Rows from block 7 of a small image classifier, named by matrix and row number. Rows with one number belong to one neuron. Each number is 128 + 32 x the weight over its row's rms, rounded and kept within 0 to 255. All counts start at 0.
After each neuron's rows are labels from the 100 images, of 14976, where the neuron reaches its highest value: "strongest on" is what is common among them. Only what is clearly more common there than usual is listed. The data: simulated telescope pictures of galaxies. In brackets: how many of the 100.
# fc1: MLP up (model.blocks.7.mlp.fc1.weight, 768x256), inputs 0-127
# fc2: MLP down (model.blocks.7.mlp.fc2.weight, 256x768, transposed), outputs 0-127

fc1.200 [159 126 122 135 116 156 112 105 123 160 152 116 129 102 170 106 121 128 143 130 140 145  97 174 116  75 164 127 160 108  91 162  75  91 154 120 143  82 179 147 125  96 163 110 191 103  85 121 148  66 139 172 122 136 113 172 169 117 144 124 141 167 135 172 162 198 180 196 122 127 182  82 104  71 175 103 170 117 148 131 149 143  73 147 109 179 147  93  74 137 171 138  59  77 109 170 121  99 158 125 201 152 115 124 158 149 119  40 155 185 138 113  71 143 125  95 102 103 194 111 101  69 156 126 148 100  98 108]
fc2.200 [117 152 128 142 157 110 131 150 151 109 109 158 176 108 164 141 149  93 107  84 169 116 112 170 146 157 145 112 118 140  79 132 131 166 150 155 150 105 150 127 128 104 144 119 123 146 113 127 166 151 133 117 139 145 156 116 109 147 135 142 133 152 106 106 120 117 100 136 154 155 106 131 146 120 121 121 153 151 128 138 126 122 149 127 160 139 167 147 155 139 133 122 132 144  99 112 160  45 102 139 114 110 116 149 136 109 143 147 165  90 113  93 158 151 134 122 159 113 119 131 192 117 119 141 128  83 104 118]
strongest on: winding: clockwise outward (38); lensed arc (27)

fc1.246 [150 133 111  85  96 121 153  66 145 166 141 111  73 138 148 126  84 115 108  45 106 143 102 113 202 107 171 137 155 144 143 106 106 150 108 135 138  84 204 116 158 109 136 150 199 135 143 165 153  96  88  97  94 161 136 133 195 184  95 174 125 143 137 108 110 185 118 180  91  64 105 111 154 138 122 152 154  77 108 145 105  94 146 153  90 141 103  85  85 154 145  89  84 110 145 109 178  35 154 131 190 154 163  83  84 139  93 130 104 151 151 141 113 130 104 137  87 142 135 124  97 119 120 114 146 117 136  68]
fc2.246 [124 145 128 136 142 121 128 178 129 108 146 145 167 154 106 127 141 128 110 172 127 115 125 123  50 119 117  94 115 104  91 155 106  97 145 129 104 134  86 140 137 138 139 102 139  89 147 116  94 161 165 161 143 145 132 161  65  99 140  99 175 159 112 134 133 126 138 124 118 146 171 134  94 100 170  93 100 142 163  83 121 152 170  98  80 159 114 141 122 107 107 127 137  83 113 160  94 228 109 112 111 110 111 157 153 150 140 113 162 116 154 143 100 150 122 110 125 133 149 134 140  99 101 140 102 129 121 156]
strongest on: winding: clockwise outward (49); lensed arc (29); barred spiral (25)

fc1.508 [125 145 144 149 127 127 103 113 108 151 117 145 152 113 136 169  94 153 121 117 160 147 151 126 103 125 139 109 150 104 161 177 172  99  86 172 131 141 165 103 141 102 106 128 169 116 112 150 139  83 137 137 123 147 169 158 189 150 100 134 157  84 148 115 124 147 176 162 109 141  91 126 162  91 116 137 149 108 155 108 134  95 118 134 138 103 116  78 173 132 115 160  65 100 161 139 154  55 126 115 127  89 179  93 103 154 139  81 111  97  90 125 104 142 150 155 186 212 155 110  75 102 127 100 131 128 127  74]
fc2.508 [152 134 119 137 136 175 124 169 137 114 164 121  99 115  72 120 129 133 135 143 114 106 112 124  77 102 104  84 129 152 116 129  97  98 147  96 174 157 108 212 159  80  98 141 125 107 169 110 116 125 179 168 140 116 143 123  85 117 148 126 147 179 113 168 146  76 180  61 109 157 187  73  69 157 139  48 108 139 137 108 104 110 134 100 101 176  64 126  48 104  79 119 124 122 127 163  85 192 134 130  77 132 103 119 109 178 114 113 184 139 185 170  84 112  90 131 102 143 163 164 153 139 159 167 116 125 147 125]
strongest on: lensed arc (47)

fc1.232 [124 139 122  91  81 118 129  74 166 157 133  94  84 166 139 101  65 151  95  82 117 168  96 117 191 139 175 166 149 150 152 118 163 121 131  72 165 142 173 123 151 129 126 151 171  96 149 169 155 108  74 113  70 130 113 131 183 169 113 165 115 130 112  92 133 161 119 157 151  82 117 160 140 167 114 114 154  98 137 126 122  56 168 160  97 130 126  53  84 160 134 123 115 151 134  70 219  57 149 132 136 162 152 114  95 150  58 128  95 123 118 140 114 127 139 121 111 105 146 130 129 105 132  75 155 122  86  77]
fc2.232 [114 139 144 144 159 102 142 171  88 119 142 147 155 155 143 116 153 159 102 172 117 120 138 122  96 141 107  70 100 125  97 140  66  49 150 136 113 137 128 130 109  88 113 101 113 106 106 117  91 141 148 125 156 116 122 131  90  91 148 104 174 149  93 115 150  97 134 116 114 145 130 122 109 118 182 127 127 128 133  79 124 186 150  77 123 155 104 159 151 132  95 124 122 114 125 151  63 177 144 133 154 111 155 125 209 159 152 110 172 110 144 111 101 125  82 126 143 169 131 143 130 124 120 152 119 146 162 163]
strongest on: winding: clockwise outward (40); lensed arc (29)

fc1.718 [120 113 146  98 119 127 128 109 141 137 191 135  94 176 138  99  60 138 111 117 106 141  91 113 157 182 128 144 177 154 135 112 176  95 138 133 155  98 161 142 129  69 113 166 146 102 134 134 140 156  81 111  47 175 112 114 197 160 113 169 167  87  80 133  74 179  97 132 163  65 126 128 153 123  74  96 149 108 135 165 107  88 199 152 109 144  98 142 143 186 169 147 120 103 184  83 132 139 166 119 142 105 147 103 110 124 124  91 130 144 109 136  70 141 134  77 102 132 127 162 105  62 124 121 139  85 179 122]
fc2.718 [112 118 150 135 160 125 144 200 156  85 103 152 199  92  84 152 171 135 143 174 122  73 158 141 100 139 110 131  99 128 112 126  81 112 183 167 119 130  96 105 116  58 173 142 110 183 143 153  94 166 155 128 152 148  97 166  88 126 162 129 151 157 132 154 154 108  91  92 127 167 158 149 110 130 138 123  87 136 103  82 145 175 174  95 155 146 133 113 119 103  79 116 128 104  95 190  59 186 150 105 111 115  94 156 166  92 162 123 177  99 135 130  90 106 112 150  95 133 131 139 188 160 124 156  89 158  85 165]
strongest on: winding: anticlockwise outward (79); barred spiral (41); many-armed spiral (29)

fc1.122 [176 138 111  62 151 127 170  83 148 153 168  99  85 189 108  73  96 128 156 120 122 172 113 117 203 134 209 116 210 172 125 106  90 121 127 142 130  94 135 137 111 107 135 170 159  99 160 151 134  91  85 106  86 127 100 116 190 178 125 160  70 128 150 102  92 179 171 135 127 130 113 148 173 159 121 100 178  66 113  97 119 135 170 146 130 130 120  52 149 179 126  98  55 121 144  82 134  99 169 114 160 119 134 111 130 166 102 160 143 128 163 120 151 134 111 125  75 139 118 138  93  73  85 115 118 115 170 115]
fc2.122 [ 78 129 121 155 145 107 128 197 106  60 145 128 138 104 159 106 130 107  94  94 131 101 148 117  34 136 110 104  47 105 117 169 129 136 197 133 101 110 147 163 156  90 142 127 119 140  79  83 101 194 176 153 138 162 152 134  56  88 116 115 164 161  79 139 132 108 118 183 139 128 150 100 107  90 142  89 101 190 131 111 146 148 132 112 147 144 109 160  95  84 131 138 118  52 115 147 128 121 111 133  80 132 118 169 157 101 147  75 112  99 129 127  90 176  98 119 146 149 134 121 197 126 106 147 151 141  76 137]
strongest on: round elliptical (46)

fc1.662 [148 123 130 141  92 167 118  92 109 145 180 130 114 120 156 110 117 115 125 123 131 130  84 155 101  81 166 120 164 142 101 175  88  60 155 131 148  70 194 133 125 108 186 137 181  85 119 113 130  81 134 148  97 148 130 166 146 136 147 109 133 175 155 162 139 183 149 162 128 121 141  87 108  71 142 122 187 134 155 122 137 131 101 150 106 182 142 105  95 147 171 157  40  69 112 148 117 134 174 109 192 109 132 114 149 121 114  62 174 168 126 129  68 154 116  62 112 116 180 104 100  19 148 128 130  87 122 127]
fc2.662 [108 148 131 146 165 103 115 151 163 117 116 151 171 117 165 140 127 103  87  93 168 114 117 146 148 155 123  99 120 133  75 103 146 168 153 153 142 121 151 112 123  97 150 130 128 150 113 122 177 152 127 136 128 146 160 121 117 140 133 141 130 130  90 108 129 108 107 155 130 166 125 123 146 132 128 120 133 148 123 122 126 120 145 113 150 118 163 144 146 107 129 105 152 152 114 119 167  56 106 136 116 121 114 160 137 112 146 123 163  98 118  97 153 136 152 151 152 131 116 136 174 119 124 139 129  89  97 119]
strongest on: lensed arc (33)

fc1.569 [121 102 182 166  97 118  64 154 103 109 144 126 148 127 129 134 158 149 128 199 126  97 179 175  70 144 106 137 108 138 116 158 130 126 126 128 125  98 105 131  89 177 124 105  93 134 134 105  84 146 192 162  95 135 110 124  85  85 139  98 182 135 140 112 142 166  91  62 177 159 118 124 173  64  99 177 102 150 179 129 122 151 142 102 145 145 123 218 180 119 154 172 138 125 133 183  74 249 120 111 145 120 121 142 185 104 180 122 140 115  68 117 105 140 161  72 156 134 142 110 164 116 120 152 121 110 157 164]
fc2.569 [138 133 135 116 138 140 135  98 127 129 138  78 127 129 103 142  92 123 139 119  95 158 117 106 177  97 127 101 172 136 116 107 140 131 132 143 156 156 170 149 171 129  94 167 136 157 133 118 163 104 107 122  98 102 146 105 161 109 139 144  85 129 146 146 144  93 118 161 119  90  85 133  99 130 141 131 145 130 126 171 131 109 107 131 149 123 114 105 114 152 149 149 130 158 112  98 172  67 164 136 140 127 112 126  75 144  73 115 103 142  90 164 106 111 133 153 122 136 131  76 141 168 175 134 127 121 135 104]
strongest on: edge-on disc (56)

fc1.65 [102 170 158 171 144 105 115 178 119  96  86 160 196  89 139 148 159 123 123 170 134  82 119 136  53 129 107 128 106 103 117 120 107 148 136 108 114 127  88 159 110 153  95  43  74 136 119 128  85 172 163 147 169 119 153 125  59  92 146  86 135 148 163 136 143  37 159 119 140 187 161 137 109  92 132 149 116 186 136 147 126 144 113 106 130 128 153 193 129  96 119 134 160 147  75 161 103 120  56 112  65 128 102 156 129 131 189  97 122 103 114 129 166 117 134 159 174 136 147 112 210 186 154 157 142 146 106 167]
fc2.65 [171 103 134 124  66 116 141  15 126 170 159 119 114 132 122 161 140 119 156 137 144 160 141 127 182 147 164 159 181 154 154 113 128 176  72 113 158 113 146 134  90 181 107 141 114 108 147 167 179  48 102  93 129  69  98 100 188 149  86 130 120 105 113 117 105 163 142 101 122  86  78 132 154 169 106 148 174  89 128 182 132  96 100 163 146 152 157 131 145 154 146 135 131 176 144  92 146  91 155 131 164 154 148 120 128 152 124 169 128 115  99  95 180 127 169 140 121  90  80 126  59 127 140  98 130 122 198 115]
strongest on: edge-on disc (39)

fc1.684 [127 144 168 149 100 160 117 115 132 147 169 118 129  93 138 122 157 114 144 108  97 136 103 176 107  72 166 132 141 135  95 196  91  87 142 171 147 108 177 133 127 118 179  94 193 128 120 121 133  67 159 128 111 111 102 132  98 110 158  91 181 194 158 141 170 207 166 164 127 126 164 100 110 103 168 145 169 131 135 110 126 153  94 145 140 170 150 120 106 141 161 146  26  97  60 165 125 123 171  84 145 148  99 130 165 140 152  66 168 150 129 134 107 108  89  82 101 107 167 114  98  62 114 109 132 116 120 143]
fc2.684 [122 144 125 141 171 111 120 137 119 130 116 143 149 122 156 109 136 104 109  89 159 136 107 150 145 159 149 106 137 133  79 122 129 149 145 137 149 108 144 138 134 117 143 133 144 124  93 150 168 123 138 130 136 136 146 126 119 139 129 143 131 130 102 122 135 130 129 163 144 139 122 130 148 117 140 107 150 156 120 130 125 123 147 113 154 136 146 141 139 117 130 112 131 144 107 132 177  43 112 146 128 125 131 144 136 121 120 117 158 113 121 115 152 155 134 139 170 128 135 125 166 128 129 125 131  95 127 112]
strongest on: winding: clockwise outward (40); lensed arc (27)

fc1.757 [110 144 173 185 125 114  91 172 119 107 121 146 179 126  97 145 148 116 135 204 130  79 178 150  81  93 104 121 103 118 113 129 120 117 142  90 109 121  55 101 121 173 145  82  80 153 141 119 103 126 170 158 156 101 140 129  80  87 138  95 150 149 166 129 158 107 136  85 127 185 148 148 126 114 163 177  95 160 133 121 158 153 110  96 156 138 144 196 132  74 128 140 152 130  85 186  77 196  80 105 121 148  83 130 162 137 176  88 135 114  98 112 164 105 147 118 136 120 150 105 179 159 121 151 114 131 117 178]
fc2.757 [152 126 146 103 111 129 140  85 111 151 145  83  94  94 123 137  98 116 141  78 131 162  89 116 183 119 131 104 178 148 133 125 114 155 106 166 169 149 196 127 132 140  92 156 137 123 135 138 152  91 102 116  96  97 138  90 172 111 134 148 104 107 130 108 140 133 120 152 142  73  89 129 121 135 115 133 178 118 125 181 115  99  93 160 149 119 148 111 142 140 170 141 128 171 115  81 182  28 159 143 156 122 136 116  85 136  87 134 105 136  89 145 143 106 126 158 152 107 109  79 118 150 167 135 137 109 136  95]
strongest on: edge-on disc (37)

fc1.741 [157  98 139 155  72 163  94 100 122 157 168 108 100 116 149  90 100 119 134 108 114 120 104 182  97  85 142 135 176 135  89 203 108  83 146 152 129  74 200 151 141 115 162 121 155  94 137 101 104 114 148 149  98 164 122 159 154 122 154 130 143 150 141 153 131 196 133 157 153 114 147  86 131  69 132 128 144 141 166 146 122 130 119 130 102 173 159 126 101 152 198 166  63  68 149 149 119 138 148 109 226 112 142 115 171 148 127  65 189 157 129 135  75 163 105  71 117 128 176  99 127  28 125 154 132 111 158 112]
fc2.741 [106 148 140 144 148 100 144 141 146 106 107 146 155  98 165 127 130  89 102 111 169 126 121 123 165 159 132  94 120 141 109  89 150 188 135 174 141 108 123  95 128 104 136 135 118 148 113 132 177 145 147 102 137 125 165 118 145 131 148 150 118 147 108 106 123 112 107 163 110 154 113 153 134 132 115 122 151 160 134 120 135 143 147 134 154 106 158 115 131 112 113 106 159 194 109 119 176  42 112 155 100 132 102 165 132 119 137 124 142 105 115 101 155 145 137 146 144 115 114 136 201 148 115 158 110  83 104 116]
strongest on: lensed arc (28)

fc1.639 [ 99  78 137 158  78 121  85 102 123 125 205 117 138 138 119 132 118 139 127 151 125 102 112 162  92 178 121 133 137 134 117 179 139  97 140 149 119  70 167 132 131 121 155 158 128 107 116  85 125 137 159 123  62 176 113 154 152  93 151 134 169 110 103 134 104 195  90 110 153  79 107  89 134  55 114 143 135 156 195 160 119 138 144 109 123 184 119 155 145 144 191 176 105  83 161 184  80 201 164 109 184 118 145 150 191 108 124  77 159 144  85 115  74 187 114  45 156 150 165 107 143  63 136 137 114 100 172 126]
fc2.639 [124 138 137 130 159 119 116 146 154 118 125 116 143  98 113 140 113 115 116 126 120 128 123 122 179 101 105  89 172 138 103 100 134 131 125 154 127 153 147 139 177 108 112 146 135 154 156 132 162 148 152 146 132 128 158 127 112 141 157 158  89 125 140 102 148  88 143 136  89 135 115 149 112 132 120 110 103 139 112 141 115 141 131 131 146 127 123 102 128 140 119 125 160 165 105 122 176  53 142 124  94 134 100 136 100 113 115 150 158 132 120 145 130 122 127 178 119 138 145  94 181 141 151 144 117 118 123 122]
strongest on: round elliptical (33); flattened elliptical (33)

fc1.590 [127 127 122  68 133 115 146  85 196 126 111  93  87 156 122  96  83 115 119 128 132 141 136  92 199 136 124 169 126 108 172 112 201 159 128 107 127 188 119  85 166 110 134 149 134 113 120 124 166 138  77 134 111 104  97 111 186 170 123 172 126 126  73 109 104 137 106 122 152  90 101 131 150 179  98 134 137 101  92 123 139  98 148 174 108 111 117  92 140 119  57 108 150 180 159  52 182  82 143 141  86 147 147 131 102 135 106 184  90 131 119 126 158  77 149 134 113 113  67 133  83 151 138  90 122  87  97 108]
fc2.590 [109  94 114 121 145 128 143 176 112 103 168 117 132 138 107 119 147 146 115 150 104 106 145 153  75 140 128 124 131 111 136 140  77  83 142 135 104 107 135 125 120 121 144 124 137 115 123 132 108 137 153 114 137 133 127 137 102 121 150 123 149 131 124 144 161 122 150 113 136 148 163 137 117 109 163 109 114 118 144  97 119 137 135 104 107 166 106 104 123 113 109 121 105  54 107 163  51 228 127 118 129 101 152 114 165 168 142  89 129 125 169 138  88 129  93 129 126 143 148 134 138 113 125 136 131 159 149 164]
strongest on: winding: anticlockwise outward (72); barred spiral (51); many-armed spiral (29)

fc1.644 [141 158 120  77 109 115 149 103 185 142 123 115  96 137 117  84 129 150 110 109 110 170 122  83 195 164 152 175 146 137 183  51 204 144 125  93 139 182 109  95 134 161 118 158 124  91 140 117 161 150  66 139 124  98 128 116 184 177 115 147 117 117 129 118 111 114 112 117 161 118 121 153 160 179 112 158 124 121 119 119 114  76 171 162 115  87 130  97 138 154  68 123 164 176 143  51 176  68 161 128  94 180 144 153 123 114  87 175  93 115 105 109 149  62 135 154 127  90  89 101 106 145 144  72  91  75  97  89]
fc2.644 [153 108 112 117 148 144 124 147  97 107 155 130 135 152 116  93 159 128 142 165 107  97 133 143  77 132 105 115 149 104 113 139  58  58 164 140 115 113 140 139 126 119 131 135 140 110 118 121  93 127 145 108 149 114 123 118 125 126 131 127 153 143 129 161 134 138 156 115 146 133 143 116 117 123 172  84 120 121 141 106 125 163 137 104 139 156  93  99 124 122 124  99 100  72 128 149  46 219 137 122 141 119 143 105 176 161 150 126 168 131 152 128  94 107  82 121 127 153 150 139 124 118 114 129 126 137 162 132]
strongest on: winding: anticlockwise outward (76); barred spiral (53)

fc1.423 [128 149 154 163 139 106  93 186 143 123  78 170 197 102 131 156 133 115 126 198 137  70 146 138  76 126 103 139 140 124 112 136 128 104 136 105 132 136  73 129 115 145 133  73  69 162 143 137  64 141 172 168 164 112 137 143  61 107 161  77 153 140 121 137 175  68 160  98 151 189 150 138 114 119 120 139 126 159 121 133  97 146 139  94 125 128 151 200 115  86 130 129 181 142 101 180  88 174  79 111 112 159  93 146 145 121 187  85 119  97 123 105 143 144 125 130 144 119 158 139 166 181 146 123 144 125 139 210]
fc2.423 [171 118 133 112  80  92 128  50 137 173 145  98 107 115 125 109 128 104 152 100 134 153 119 147 204 113 170 153 142 137 181 103 119 168 104 147 137 144 172 116 102 162 107 163 124 142 118 120 149  65  92 127  99 105 110 115 182 136 132 141  65 119 136 112 119 153 100 111 126 107  78 131 161 141 112 177 162 107 120 168 159 137 119 172 182 129 167 131 138 192 170 149  95 171 144  83 161  69 173 135 154 136 131 106 141 142  97 155 112 120 108 116 157 138 129 136 137 115  81  77  94 140 148 118 117 145  85  85]
strongest on: edge-on disc (62)

fc1.678 [161 101 141 137  79 154  74  97 123 142 186 121 114 122 148  91 110 149 104 130 129 128  85 159 100 130 156 136 171 134 110 170 101 109 141 135 156  76 168 142 119  95 176 145 183  94 121 104 111  92 135 163  80 160 117 155 162 134 155 120 168 141 127 148 122 208 128 146 165 107 157  91 144  73 137 133 180 102 155 158 126 114 143 138 119 175 162 113 124 179 191 170  70  88 136 126 105 157 144 101 240 113 136 140 181 132 110  65 196 187 123 136  67 160 112  45 112 141 168  95 112  39 150 125 148 113 146 123]
fc2.678 [ 83 162 128 147 157 100 154 157 150  93  97 143 190 102 166 136 113  74  99 109 166 100 124 158 149 149 138  86 124 125  80  98 146 178 151 175 152 112 121  99 136 105 135 171 109 162 108 137 177 155 136 111 155 136 148 129 116 129 125 138 111 160  87 100 139 128 119 157 123 163  91 134 132 117  94 120 130 167 119 114 143 127 143 127 157 115 131 135 147 119 111 112 136 173  99 127 152  56 123 147  98 125 114 153 121 116 159 120 156  72 115  99 138 155 119 153 143 126 120 134 210 149 115 156 131  82 120 121]
strongest on: lensed arc (28)

fc1.243 [141  88 173 151  76 141 103  84 110 127 157 115 122 123 163  83 110 132 110 145 119 122  91 197  85 131 138 141 155 104  97 184 119 114 162 131 165  62 172 159 123 109 189 136 177  86 130 104 123 100 150 155 104 169 123 138 158 110 146 114 139 124 125 147 127 196 130 146 161 102 150 120 134  78 131 120 151 125 173 166 138 102 151 123  91 181 143 150 112 168 196 200  75  70 145 137 125 158 141 108 228 114 116 117 186 139  96  63 204 194 114 149  72 164 119  76 110 128 188  96 122  25 131 128 157 110 120 110]
fc2.243 [ 99 141 132 149 135 100 144 156 152  93  99 141 183  86 163 138 115  79 114 120 167 116 129 138 163 148 131  89 126 153  90  96 131 169 148 176 152 105 153 102 136 119 119 174 127 160 118 133 157 155 117 112 142 103 151 134 139 130 125 155 127 139  94 104 138 112 128 170 130 147  92 157 134 127 117 125 161 153 125 124 136 140 126 142 182 126 144 121 165 108 116 107 156 188  99 118 157  52 126 140 109 113  97 136 114 135 162 128 158  79 128 125 143 139 122 162 148 144  93 136 221 159 116 161 108  85  95 126]
strongest on: lensed arc (26)

fc1.362 [130 173 154 115 106  69 140 118 184 120 100 133 129 128 118 101 112 124 134  96 108 152 127  85 186 146 146 162 122 129 179  77 199 184 129  81 133 190 104  78 135 149 143 145 117 118 167 138 163 142  75 127 135 105 109 112 164 170 116 136 123 127  98  93 109 116 124 117 146 136  93 184 152 194  98 151 133 114 111 122 155 122 164 159 127  57 159  94 142 135  83 109 167 183 167  80 166 114 105 133  62 133 134 168 110 122 121 185 106 151  98 136 148  73 167 170 116  92  79 124 156 180 120  79  89 107  88 120]
fc2.362 [146  98  85 127 161 154 127 130  97 124 148 106 138 132 101 121 143 161 119 149 122 111 144 118 114 126 102  98 152 106 114 136  63  66 166 127 137 145 146 132 127 105 135 112 152 113 112 110  76 119 149 129 117 102  96 126 119 128 145 132 152 138 148 156 148 122 158 132 137 122 147 119 119  97 159  94 136 105 147 125 123 128 131  93 126 168  81  97 111 103 150 118 125  92 125 174  30 198 136 120 136 118 166  84 139 158 140 103 145 126 135 123 106 116 109 108 145 152 146 159  86 122 119 141 145 127 181 150]
strongest on: winding: anticlockwise outward (70); barred spiral (47)

fc1.256 [ 78 148 121 171 148  97 153 154 125  96  83 140 156 127 132 179 129 125 146 124 125  86 175 134  96  98  96  70  97 104 127 109 155 148 118 101 111 111  69 119 144 156 138 109  86 147 135 113 152 155 160 115 184  92 142 141  77 109 146 126  97 175 125 110 167  83 148 126 132 191 144 133 124 102 147 183 120 182 149 128 167 160 137  91 150 124 130 201  97  64  98 126 122 156  89 163 115 100  91 144  89 147 117 132 117 118 155 108  88 106 116 118 156 141 147 143 149 122 121 110 225 186 108 128 123 108  79 145]
fc2.256 [175  97 160 129  80 157 103  61 104 168 157 105  81 120 127 123 136 147 119 140 120 185 106 142 202 111 162 147 154 127 175 170  92 142  80 141 143 159 174 140  83 198 108  94 119  97 164 111 132  46 101 142  91 113 135 104 188  85 122 143 126 102 132 128  98 132 109 118 130  95  99 151 133 162 125 130 180  79 107 172  93 107  86 181 122 144 165 141 155 139 179 158 153 139 161 117 164 111 143 104 196 126 161 121 111 144 128 169 102 167  97 105 166  89 144 114 150 104 136 110  40 106 186 113 136 164 165 129]
strongest on: lensed arc (27)

fc1.227 [139 110 160  88 107 129 135 106 140 147 215 117  98 172 133  89  64 134 108 131 121 151  86 101 162 177 135 126 171 147 151 125 166  91 143 145 175  95 163 145 118  73 136 168 153 113 145 123 145 140  83 113  42 166 121 134 203 138 109 159 155  96  83 132  86 179 108 137 162  55 124 135 155 124  68 110 152 135 127 175 130  90 161 138 103 146  92 121 149 187 172 152 112 103 188 101 126 150 198 138 141 108 153 114 135 122 103 119 124 156 113 154  86 175 131  76 104 139 129 151 112  56 106 124 150 104 182 109]
fc2.227 [ 80 124 136 140 188 107 131 207 149  93  95 148 180 106  79 133 153 127 141 157 136  63 151 134  85 144 123 120  97 141 108 123  89 114 186 162  88 127  99 118 136  58 153 150 112 165 141 155  77 175 152 123 158 134 111 163  80 136 166 125 148 165 126 139 162 102 109 101 116 166 148 133 138 118 138 131  76 133 110  72 141 175 179  97 152 132 115 125 126 111  84 108 137 100 100 184  91 183 122 104  99 120  91 164 165  94 170 113 183  92 161 125 104 107  80 151 100 131 126 145 185 152 127 164 106 152  83 182]
strongest on: winding: anticlockwise outward (78); many stars (63); barred spiral (38); many-armed spiral (31)

fc1.111 [107  95 141 150  84 128  70 119 125  99 183 142 127 144 125 133  90 144 104 157 123 110 108 146  85 146 132 126 141 136 116 168 140  87 144 124 119  95 175 153 124 125 171 170 135 102 131  98 126 150 147 117  48 165 103 130 145 117 151 114 165 126 117 140 106 203 119  86 158  92 119  95 140  69 103 135 155 167 187 162 114 130 158 102 133 172 127 145 141 146 188 175  90  88 167 200  81 211 162  96 171 110 130 134 178 111 136  76 159 148  87 128  66 178 114  55 141 152 143 114 144  51 116 131 135  96 151 134]
fc2.111 [116 140 138 132 159 110 113 146 161 110 122 113 135 102  96 153 143 113 140 115 121 129 131 126 179 118 111  85 153 125  88 106 130 135 145 173 135 142 141 126 169 119  99 146 125 161 158 124 156 138 147 134 135 143 140 124 124 129 141 160  91 134 133 113 135  95 113 137 101 118  98 133  92 148 127 118 112 154 116 140 107 153 133 109 150 127 121 118 129 121 111 116 161 143 119 117 145  76 126 129 108 124  87 143 109 114 106 138 165 121 139 151 140 126 140 163 143 152 141 104 177 137 140 138 111 124 122 117]
strongest on: round elliptical (34); flattened elliptical (27)

fc1.291 [102 112 145 172  83 114  79 122 101  86 156 120 132 129 114 151 119 163 128 169 147 111 165 151  82 166 116 116  61 112 132 163 178 100 157 115 113 104 114 142 133 158 166 143  78 126 129  83 119 166 164 129  69 159 125 152 128  87 142 104 170 107 106 141 105 169  75  78 142 105  99 105 141  71 111 152 135 186 183 172 151 134 158 100 111 167 110 195 138 111 178 168 132  95 187 177  75 214 130 121 133 115 124 128 191  90 137  68 116 133  69 117  85 177 126  70 174 142 146 113 171 124 122 167 134 106 139 148]
fc2.291 [161 121 156 103 133 141 119 113 156 142 145  87 119 120 104 153 102 120 134 151 105 175 110  89 203  63 116  93 215 131 126 119  84 110  85 136 159 165 171 131 151 149  75 118 123 132 166 130 149 122 120 148 125 104 154 109 154 116 163 152 101 128 176 137 160  89 134 121 106  97 113 150  84 159 116 106 128 108 143 144  76 118 111 153 128 143 117  80 127 140 119 108 158 146 118 126 158 109 155  93 161 106 112 122  58 134  85 162 144 153 122 170 115 107 145 165 132 138 164  60 112 140 188 138 108 133 186 124]
strongest on: edge-on disc (32)

fc1.630 [104 155 109 112 141 141 135 128 165 122  83 149 143 143 130 138  88 134 108 125 124 136 123  83 178 114 100 131 111 117 149  70 195 186 111  66 136 179  86 121 144 124 117 120  95 153 105 134 146 139  93 103 143 114 117  89 120 164 103 154 100 104  95 126 124  63 140 161 127 143 115 132 139 178  86 175 106 129  52 130 109 117 139 164 137  75 151 119 142  90  50 101 172 178 130  85 170 125  69 134 111 143 131 158  68 107 142 165  69 128 145 109 161 109 177 193 129 141  92 157 145 204 149 106 101  94  67 107]
fc2.630 [149  95 124 115 104 120 153 110 109 107 157 110 129 138 109 126 142 135 169 177 124 121 152 125 110 119 148 154 133 118 151 156  94 129 128 121 127 131 124 122  92 153 105 148 124 123 140 132 108 111 122 141 124 121 117 129 135 108 132 125 143 136 137 143 117 147 120 115 125 122 146 118 108 120 136 138 151 108 154 121 119 145  98 142 119 154 130 137 121 124 132 145 113  99 138 148  72 209 145  97 135 133 147 115 138 150 130 123 111 149 129 131 100 109 125 117 122 117 121 122  92 118 108 132 124 154 163 162]
strongest on: lensed arc (32); winding: anticlockwise outward (31); barred spiral (30)

fc1.732 [137 152 127 143 106 171 136 113 114 176  95 114 150  79 161 128 175 119 124 111 126 159 115 170  90  43 128 140 108  80 133 148  97  89 118 141 138 160 169 119 108 135 150 104 178 108 103 110 135  85 150 164 155 127 133 139 100 134 130  98 164 215 176 155 190 158 177 175 109 156 160  82 110  78 184  98 126 131 154  95 125 152  52 149 107 176 157 105  59 127 132 146  74  72  51 129 144 124 138  92 132 173 112 147 156 129 130 105 144 188 143 119  88 106 136 116 129 104 181 123  74  83 147  87 116 113  38 155]
fc2.732 [126 146 115 146 143 108 106 159 135 105 100 152 183 120 155 117 166 140 109  97 170 104 119 177 144 154 144 121 138 158  87 137 107 132 172 141 133 109 130 129 110 106 164 118 130 145  82 132 161 146 137 140 120 140 147 137 100 145 144 123 168 145  82 138 128 161  96 135 153 161 143 116 155 107 118 127 140 130 116 112 134 122 151  97 159 139 154 156 156 113 142 134 128 101 111 134 118  85 109 128 140 110 127 125 167  97 133 111 176 121 110  88 126 148 118 111 179 138 136 141 150 141 137 112 145 114  93 125]
strongest on: winding: clockwise outward (59); many-armed spiral (27); lensed arc (25)